python train.py --targets=["colour"] --num_classes=12 --activation="gelu" --patch_size=[4, 4] --conv_stem=false --width=192 --loss="cross_entropy" --residual_init="scaled_by_depth" --orthogonalizer="newton_schulz_5" --ema_decay=0.995 --epochs=100.7 --final_lr_fraction=0 --warmup_steps=4000 --weight_decay=0.002
Rows from block 2 of a small image classifier, named by matrix and row number. Rows with one number belong to one neuron. Each number is 128 + 24 x the weight over its row's rms, rounded and kept within 0 to 255. All counts start at 0. Numbers have three digits each.
After each neuron's rows are labels from the 100 images, of 14976, where the neuron reaches its highest value: "top examples" is what is common among them. Only what is clearly more common there than usual is listed. The data: single toy objects rendered from many sides on busy backdrops.
# fc1: MLP up (model.blocks.2.mlp.fc1.weight, 768x192), inputs 48-95
# fc2: MLP down (model.blocks.2.mlp.fc2.weight, 192x768, transposed), outputs 48-95

fc1.691:147122158119109174124105085171140138130149114153139144087140126124145132145146160121136131129167137098102137127143166156116134143139114127114137
fc2.691:086138120133113114151152115165127165142096153165123109144097133132147099140115094142127127164075131136135113107125117092159169138136164091138126
top examples: flower

fc1.433:155153122161132139158156115145139169137150132191086135080107095124132211118106093095129172170125136135170138100117176132111133119149177114120122
fc2.433:126105187136117131152114124155100099138118135164115126137087137122135130157126128131112111137146125102149133161139158149162146116143132126152115
top examples: yellow

fc1.732:121175115115128110089176128154122105116171139127133156152135071088132167167101130122150143115139142101107121159122130097109126154111139150109111
fc2.732:112168159102103137127126147123138128141139111158160112100083100112142126126152182142136117133131111113114135148133111131110200075136118121152164
top examples: red; hammer

fc1.220:137116131086166138195126110139147132169104145147112129122123114135169125118086156122141196144125139177107107113123117115139099114122141119106123
fc2.220:119150128169075084111125154122118119164163154159116131129179143121128101143128128154115103131150156152136129121118105146080159119101197125173111
top examples: blue

fc1.436:087113159130121132133120158091115151120136107137122126099155101138140144133089163124132104135117124079112155171116136073132131103103147100168100
fc2.436:110126150122084130093150126108148151153198164123134163114107117141134127114122081129156107114149119108100091091142129102146134128097117154153160
top examples: blue

fc1.523:154128117055134070116168141151173134188114118152135134145150061138155125109110094143167170163145112129159080155121123151095139089126119108117110
fc2.523:131119145099156104144121139126138137140094155138175103171112179142162137099142119095156108106164112111128115121103131152056163131132131115108151
top examples: green

fc1.344:132147098089144092166104106112102133106105102138101115151130129124115117122107119139107152133095141092172141099128084147097125147124089113127123
fc2.344:161124119132141109096133175137109131105120137107144053103143126137096091134104101092127094130133185162169130120138158154133087141131140140163128
top examples: yellow

fc1.604:112145122122172114128139107152137121145105094127156138136185155161142173157182152119117121137106128076148121147165094121103108136121113145128101
fc2.604:149089148118131132123100113143108123133094113152105123126098118093149119115122154108150157112104092103133117133125130144086060183089135117185138
top examples: purple

fc1.646:135100164137180111151118093109147162139110141144101110095155144133112130118095140107140140154167153137104135156167125159128108153131094141112176
fc2.646:118134132169190102124144136150146114126151125123079177165107112155131125134181141146102122162150180105162081122119121104120132130140085117134142
top examples: blue

fc1.497:166120134138139092145132117100142088172151110115080152160130135088123143139096146143101059164157155121124111136119108122128142150146118120187073
fc2.497:132158104149116112100129126092129132120093107139088150141089099140122137119170135144137112172121160093126142096153137080121115100125095132102140
top examples: purple

fc1.515:159136150103119150122136149174115121108186109111135149097147112085075107113139123118115108133151123122074139171090164170123144109163158091151120
fc2.515:157162147118131082156135129177098099113128133140121122153165121104132098142135120071179130133151124130147130118104170163156094168126106102138158
top examples: purple

fc1.532:118154126138129157129140146105105135117148108134098165093161108131145102114141112149157081136137123132131103144135142172088120099158176116100135
fc2.532:174112134160145139087096133146163087150117083090140094142131089170090113125132123109144116121133199143153122100138109134133178136142168097150141
top examples: blue

fc1.77:133098119152159147157169143117137130142093169149113131134108119134117115091147112148104121171156115164130120105167125140137110099099191108139135
fc2.77:140119125094131092118140123081155126138132142138111089096113109069104149156094144138140104183134151165133112110171117142143151118132091121118181
top examples: ladder

fc1.609:140124138142138127161136150104145155131174096112135102121159121119156124109156156121107092122118116103132165142119145127123141146131119157134111
fc2.609:105147141109113094165114122156163118145150120091125164122108152141134148144120154104116124110129149137140136142105161104128148149154089090165111
top examples: red

fc1.346:130138170129152128120163117152165107127152087136106130119126139162147110145140084123161101109153129105131156091111112124118128132064144160098153
fc2.346:111162121147159150144123132113162149125132148119131148115126132099138128126133131128131164124153167144121154091142117102145128131103137165083141
top examples: yellow

fc1.656:161114112148111141175124147117125127141100107146129126119119147127109105106097143097121124122129143089101121172072154172132161113110116145143120
fc2.656:135129101157113092140164088175126159099062146117108131146150092103115141111098141102182104160162110138115105094136113116134108139136161140139163
top examples: pink; hammer; red

fc1.48:108114098146076133106156114119111125143102170189135087111134121101118105153081142123103078119158098070114132150138138151090139108140176094147086
fc2.48:144138139129109090121084120073078175120159182128129138111126081099088115089155150114132073137163151134132123111152090156128177138112155122109113
top examples: blue; teal

fc1.275:079140127089150180106127136136168124130104159142111119141131121141129121132093164160096138106091129148150133156136162150149148150113159134081126
fc2.275:125146140136098118118123134120090125097133137136098129124117108165108170120074163161107132110114110084111135149121172127113122142101159118145105
top examples: ladder

fc1.142:116120098147184142170136054136094109139131132156112143167160099143163112134123173123111105135077100128123152148117159095140108169153145166091138
fc2.142:132127156144125129151095122164111132131173126127142125085178156124113127113125145136178117140131115130125145155129080124104105114121129085104164
top examples: blue

fc1.482:119165099153088163146161143137169127187063124129150157129136147101140119135151123119116122094135131152132098131135139170102113153120130110096116
fc2.482:134143094116098140134100136151139130148046171090112129148126110119141125132118142100095171166144123114163102140172151120096124159162113172151154
top examples: ladder

fc1.446:114121148111125165154147132096151138117099109087157132150101187155115155103145126160141111109122177103142162098168106139125152140072105128157131
fc2.446:155091099116171159125119111110136098126133094126141198146138093115114133133145155165116126116100084158123076111100098140166134120135136107107118
top examples: ladder

fc1.487:118169154133135142102164112161080162115134131135138156104081141106117152155130132100107072161118133157123161133134125132150199077123125147119130
fc2.487:121145167140127102155140138156129132111129088133133165095097115170169102137104084145119101138098125140167084159132118108084118109139141157120112
top examples: red

fc1.445:136107139144175152105117135103117109136127123144167138065181157110153083105133118112119108151109118149122140125166153121113133090136153160124121
fc2.445:106153143119148093162139102106110130153142122131151135123116142087127101142111139171071091144116120138144169139143077112075118085113158124159119
top examples: blue; teal

fc1.253:143094132136169151164115134171109172140114111061101164153153098157116083087162167128122115120116076143149145124110119117148149148125125105114121
fc2.253:110164153096111159142152156121125142129125164136125135146143077118107147078140118154124136149124111108124151157103103109117118125187140095181164
top examples: red; blue

fc1.711:125130158131132112134149153072143151191122143125104146123109110139154131115116156124104169156167121118118147131132136141155170089098146146084143
fc2.711:112108136079109147138149057125108129123127108144154148109136147136129191156130103119163101136100108142068096091163111134136143150128158121119140
top examples: red

fc1.393:157095143144120115114111137123116143091106161177172147154092096123064146107156137108100135167148128097126121113153114147113137126108132141130113
fc2.393:081172079138116103132152170151174129133104122119125113101106105102111101137143123153105123133120126145162147139098141152143131141116098105158138
top examples: teal; green; hammer

fc1.239:140092168114139150112145126101137095136082150163101153141144085194134137088116133099131109106109193106120130172147133082121090106163097148091134
fc2.239:155129127170119137143123113132144140093147114121106105120127105168139124103110179127148139160113138108150151123148112166157129159064151114131133
top examples: purple

fc1.557:108148132061148124122171106142160148132134100130179120162153127129077110105107102136142121150134160097159133096131100109130144168136102148123108
fc2.557:174097114136106092125136147108167170148148118141171116152134142125136105166145126121146136106128112122084114156124163165105115181134132142154160
top examples: flower

fc1.177:184123166151121131129129131118138169141124119135112111175119121180130122155147130144141140117113128103090149117096089101139114165196101118164118
fc2.177:129159104130124124132159128134111113063098116119106149139090106157123101134110098140175132106089113104170122071114110141135088143117143122149105
top examples: yellow

fc1.151:142217165114094099134143124137105136134094123118100126075141160098128154138079125087117163142168114117130129108151163151136131135148129119103109
fc2.151:134141116120145148115152142130139149133156119117104125119131123101124111147098118142168150137088131151112118113116144140121127114149109184178144
top examples: green

fc1.464:110155146158060128122149063092124131138137105182153128137121071096106112084071177136104149130083126102119080128180128142103111144121137130103104
fc2.464:173128101133133122131145096148163135166117145127152126153158122133096157146110152160109094089112137151143093136155142144108118114157173123133119
top examples: green

fc1.611:146132129129174090176112113139149115092083149093110118110136112185149134129140094160108155108129144083078158110143108166141132132163125109119118
fc2.611:105120098150089116090160118127129119142115111145090088101108076132152106137152106127119152098129137144120157131114109117136133103163113128149106
top examples: teal

fc1.551:106148166131135103179150148117154114124113112107156132136137104135117141117132145124131158091134141126104144120119107132145154150111151110104087
fc2.551:127148132111134117162132163116114106186144123126081075170155136107114146189086135129114112120104105155118142143110134124121121114159133127105156
top examples: ladder

fc1.644:158185135113135144100141183141087114127110116103091154126151168141174122167151113109118124118097160151090131142184172148106156162139146152106162
fc2.644:126073093125128124096133132123150138159142156129116111143138165148123079142154122124185099124131124074132172101115150104107129129100129151104068
top examples: flower

fc1.375:122161146141118133124157110130124098165152086162135125130071144169101147104174142110097126163104103114110141101132071118162162143155150148111147
fc2.375:125160140128114139107100118148124139084123076126135137128156111165115121113137087127148166136132188119143110129135063102111105090137133111137111
top examples: red

fc1.510:161146160151125129124217119098115121128154092132140153115154178130106152105133166097125112129095127163106127083120122157126138158098101120102124
fc2.510:110134114123134107141095101131089131141167131132134136165123139141180112143095125133111110146046142102114115091118151144128168147118167139149167
top examples: green

fc1.579:163140130160107137171150153107148121113120157128123141148125171115156139131155120088074140130097123176155148161143113135150125138127186106159099
fc2.579:137092111162191090098106091177124125128142170107133124144135152129184136128107120123135107099111127104099121101128150110126148104173179136142134
top examples: ice cream

fc1.270:157143108143130106108161137137130082111120116137102083097106108070078101140136135081163191155110119145116114178099116160098147122117158073147100
fc2.270:077100091164112113126144115133132115128136154109143090134156175137149111140134132106135168138147111144203137137076114121159090149126133172099142
top examples: yellow

fc1.580:118131132136135137088109095151138155097107128094080137117115112117128114129154168099162112131124117136181119141178122105135127117139154119134147
fc2.580:144136104131165168125178115125126097099124162119098123113117140155105114103113123143122170124122101122106138158136113127138138131115201169166139
top examples: purple

fc1.7:123121148154105117118120118083086163139140097148161127137132119096115112118101142133112130120078134101122151140194165177131102162140149121108122
fc2.7:137155150126132107118134108124191102165146154173120140115137100107127149074145129156155143121112145154110126115162142126176100121140175146160119
top examples: teal; green

fc1.89:154133167149093105142124177098098133152132116167160124109134133116140118104167125103139151148133133141137108164129120109103144137142139111131131
fc2.89:132137096122117066129082123192140172157167098175097130159116126105116107166136160129136083167148116117162126167107124125143114089150134128107118
top examples: flower

fc1.420:165094109137153117148132115128123144136131091146165113138133092145118165164130168139117154165123132120138099093132153133097132080170110134149135
fc2.420:146113159138147151161177110150114144139134123091160161122102132133104158127175134104160130132122122122125124157146130151092105123116136127142113
top examples: ladder

fc1.672:183137155144199109144163146131154117113132133118142172143126134162135111118107114122117087122114128160173173116167111169115083158143098115153090
fc2.672:091148105136119109120104117173131132155114145126138140113126143140137103124089118132127103111183100137117148116113088168135133137105152109120109
top examples: yellow

fc1.717:107124170119139196120143127127150138145112097100109189169143140097141118126111119117151139080135147123117119121088101098139123119118106158099128
fc2.717:126137131090124131121117143125140158137142118203088181160123093153115119154093131183103122116084119099107112127135125104129110139136133149157128
top examples: ladder

fc1.122:144128153125141154134141077179118142134178124158162141133117138111137093134163113097097084147115124096168143153142122092139110108147128117143106
fc2.122:110098135057127133138134165124114124120172096131130146122167125148134115165129113124115126171103145109132111136110136116132109135118113115185074
top examples: ice cream

fc1.524:125097169130093161131088119111135116122102128123122124101093151135117101156119096160187145101141150103083106155117104109151131135079100159124109
fc2.524:091137065104135109132143174105126108146126093160114126135091150131109158135132148128100106128120121120142177116135131121078147142077116134153137
top examples: red

fc1.541:158098137111151138129144120134123131135134158099162189113123145168127139104162159129144165132148127138152102125108138161152101136096158123138161
fc2.541:121154135121123106136128130136103135124112166144141103160106124130166116112119069108132108135080105130131162103121115144138152064132151115152189
top examples: purple

fc1.702:135129138168171120132148136122144099097159105131158104105175132108121142123133123141146146123078188152127190194144160153164104125137144177112135
fc2.702:100155151120162158122149124148143136157173096108164101116134104104122116153134165149088139145124100126141115078149149132089106103111132103122160
top examples: red

fc1.126:165146109165144105129108134104131131114103131108113123100142112115103115105158121128088145086139100112078143177149163114112128147110127116127144
fc2.126:128119133112137140111139093122144128093174171127148154114127093160147135107118134123135159127144100136123139110136122147038134160113117104129133
top examples: hammer

fc1.59:123123116134114151128210137133145125147123096127109111171139124147188156133135116106159109143105143136122110123153130146132179122132123145190121
fc2.59:098114111130126115137147096129106138125089110156102159127134134171134130130118121150145117124129080152103150153105094166129132098102164126093128
top examples: red; ladder

fc1.308:104134142121156109128129162083156123119132169141136127090144144142114090149104089102126147154096111155113132112117088112115099125126103098104145
fc2.308:157140105135122138129127166098045129101144152144149122094132130130152118121152156100099126157140131111137097135119131195141116142116171127120124
top examples: yellow

fc1.511:163127106127110145165094151102105160129137130090156167152128100113135159128123101144085144104158100057118157103141106156095121102153107122123117
fc2.511:134134119120115125136121175172162138119160106088160170137096138149124157129123142162132181083109122094129119112099156146124096200157144133151139
top examples: teal

fc1.400:141164152127136135103105138133115114117146119164111181137144096143107143137106157108118155125103111130169086134121138115113146127146149164095116
fc2.400:131108127154120108105100152151102188143096040099132154126147122089110113112148094109144107154144148142119155098200113117122131081160083144128113
top examples: yellow; flower

fc1.730:114111150105117125150183128134118126114115102147110097162145102142123126188135113153117122175119150146099128094119121118123103144179134142144179
fc2.730:073144164130152104103182120141107150162083163133135107132142119148139100120138117102126120120102074157135118167121101143149151121131164100119159
top examples: red

fc1.221:106176125143118151127143136133129120066096126142150134155103100152132106113119135143120148118091116157158160142151145169140119115152094112109111
fc2.221:080110131102168117105184087076138114111142118115163120113120116123112112124145085088102109122169103145140125139192127127107122115116087087120150
top examples: green

fc1.181:139106168139079091111140095100138136124059142145093138135093127146133156112154141149095122091172155081075148110156107103101138180139147159140101
fc2.181:091125076136131132117102143105115134090120070120112125168120153080097130123122128109150149122105142105128135131122177110169110108136115118155148
top examples: teal

fc1.530:132126098121108104124143101115154129115132140141150116123153098103124148120141122128121108134146138120124138093115122155092142155110086109158093
fc2.530:150114125147171076114101097112128097133123133108071142143114152115114108148129166151112111144144152144144126094158132115155122158148099146109162
top examples: hammer

fc1.302:190159094105143134178126164116146146132138139142140153156151168082100134116147146114158124141117133110158139133131136149134092095128088114098171
fc2.302:134108129176138138080121142149121146151165114165118127160149153103124127128129122157140139110160163132124160141107155123132132128130111137146120
top examples: green

fc1.442:077115141107126088068132119114114132181091125144100141148098110173108132155154118111113112147123112133114134109084117132104129116130119130146112
fc2.442:143151130165120050139147119096131059129132092131110162109081090140089135131175083144098147135146124157149114172133126119172132121151049095154120
top examples: teal

fc1.88:144118145134080107133088147124148127148141128113144085121139133162113163104099126155147095119138110140124178135141136162145140141157142108097105
fc2.88:107140138159101083109164141126145127093121143111110154141093106179148127136102136117107122176137126185106131176116143100097095165112144159102124
top examples: ladder

fc1.215:113117126152108172128133139117103133142110122139111186112170138138168072133119134116104131128154111078107153131163148112118102124142173118138105
fc2.215:113110132136130139145134089092136145128133160131122143132157127164153126132142131061154105121145149109116138108138099130141142121130143079122135
top examples: blue; hammer

fc1.457:105120151120128097142108160166111147105112162138126122122157140139108172110127165122145133124162151115133137138183134130098145156149114118105114
fc2.457:144106117141137161125120140098109116150136096155105168109193134109087138114153081161126091124095178135101143098145137127129123090120128140132118
top examples: green

fc1.69:128132119151131123106123061088158127192101144135133140111161135144140127131121127101091133149138115133103102102165092173147153170117121093140128
fc2.69:165088115095089100114119092100137126104108187075175160109136166129143146135146145150147145168088127127136103107108100146144100118152151119178132
top examples: red

fc1.358:167126156129100135079146074131115135144120147142178159148155121101158140145124144103125131154131122152124159136166118105145124104124142141129131
fc2.358:146132168146130119135136169139114116139142126151115128106089106117124128152110068126114068120113108123119135139173095155133098065120133093127096
top examples: yellow

fc1.107:137105101101119107149092093110155153141129122146131133109115096140126121112165081078120153196115140102113130170120107091112127164124132108165124
fc2.107:134102097182103128122127141129130094144134133171137103205131145103174098140124118131116085175131133125141096092178149118133126151118153092160141
top examples: red

fc1.735:086103114141123113110129152142115131160138140110132134105123096132159104135142185118106108119121097119143130153128101086122075127116129136121158
fc2.735:151105124099105117153139128166155129101116125133162108111099126104145096110147111148140103152134142156118113118098114107130079118139075148151117
top examples: purple

fc1.542:159146116087172115189131135106121169119123146154145127184119078102158114127126126106117107161105105100152105135167114145123141124159158141123165
fc2.542:157096133157114145105132133122116140122112194164142073142115145119114155123114111155137140161170101148133155174102120146134089145116129144183141
top examples: blue

fc1.615:107123114115084166090134126100122145113126095103125138154106150126092121157118116119127095147096122152100127123129114149117099111150108131131115
fc2.615:163134147095109100134145106124109113124113137147084130112128134129065145136197095129108130128122092121129093150115123122153131118160111163158109
top examples: green; hammer

fc1.342:127113168187128108134107066158129196139112155131151121156085121112151158091124151123144109123161123143146156137136134129127149120102164110102118
fc2.342:136113128123107147126141173134109171155128096173110148193122099150125147143135099128092138134098149121133104115139113117113125150143141149125125
top examples: orange

fc1.254:113134137154130119099106136144087137079153130157121112145124139136084128104176136164162172131154123125147093129139136087135122130127148144121117
fc2.254:114080115149105119159137131103117109097127095164135155126135158081188130135160076118131164194150154111125162137137131128126135129152120146127077
top examples: orange; yellow

fc1.480:096108103148121115179122111127167148130133146136148097103169096097128120124132119152149163119171140133136123143138106135127087107160074123135129
fc2.480:121112102121119122120127147134136130147106123093132141163129129142161128141125174085118144159123120122095110145143127120118131150094130113112145
top examples: ladder; red

fc1.718:107100142106164135140130142130124145126087117097106161164094159110133108133135093121098136134113108165138105119130130162146147154154137142142135
fc2.718:147150146117157172091128077114105113181122129163131108131136188116068127177162139107077129107137121142081185136160075155131117140137124136137114
top examples: green

fc1.701:168140149109122101098114125137126155186129136129112101115133134147110139131086119109157161150116090160137142114134144111149150098116145098119097
fc2.701:138141134099083176137111106157082143110131053119111152110147145147140131126153097127146119131180102115125134122126117128116155127130098120106154
top examples: orange

fc1.697:112140153128082140143132106052131137148095105124118124088120129139134140171090146146104101138116130192135171128115146129122131158125117114087139
fc2.697:133149133113150162197127111122151123148095103128144165114109139113103111159149101118112149133121140124176153086119110102114135163155130140152116
top examples: ladder

fc1.629:104128168084076109138164144121118168075140121130134101126137177123126141139088102097156147148141138123167146165127163152133121163132126117125077
fc2.629:155147120114149130133145113149146119153120123166093149131155097086116150115128069129139117144104136117125104102117136091154159071101133119095143
top examples: purple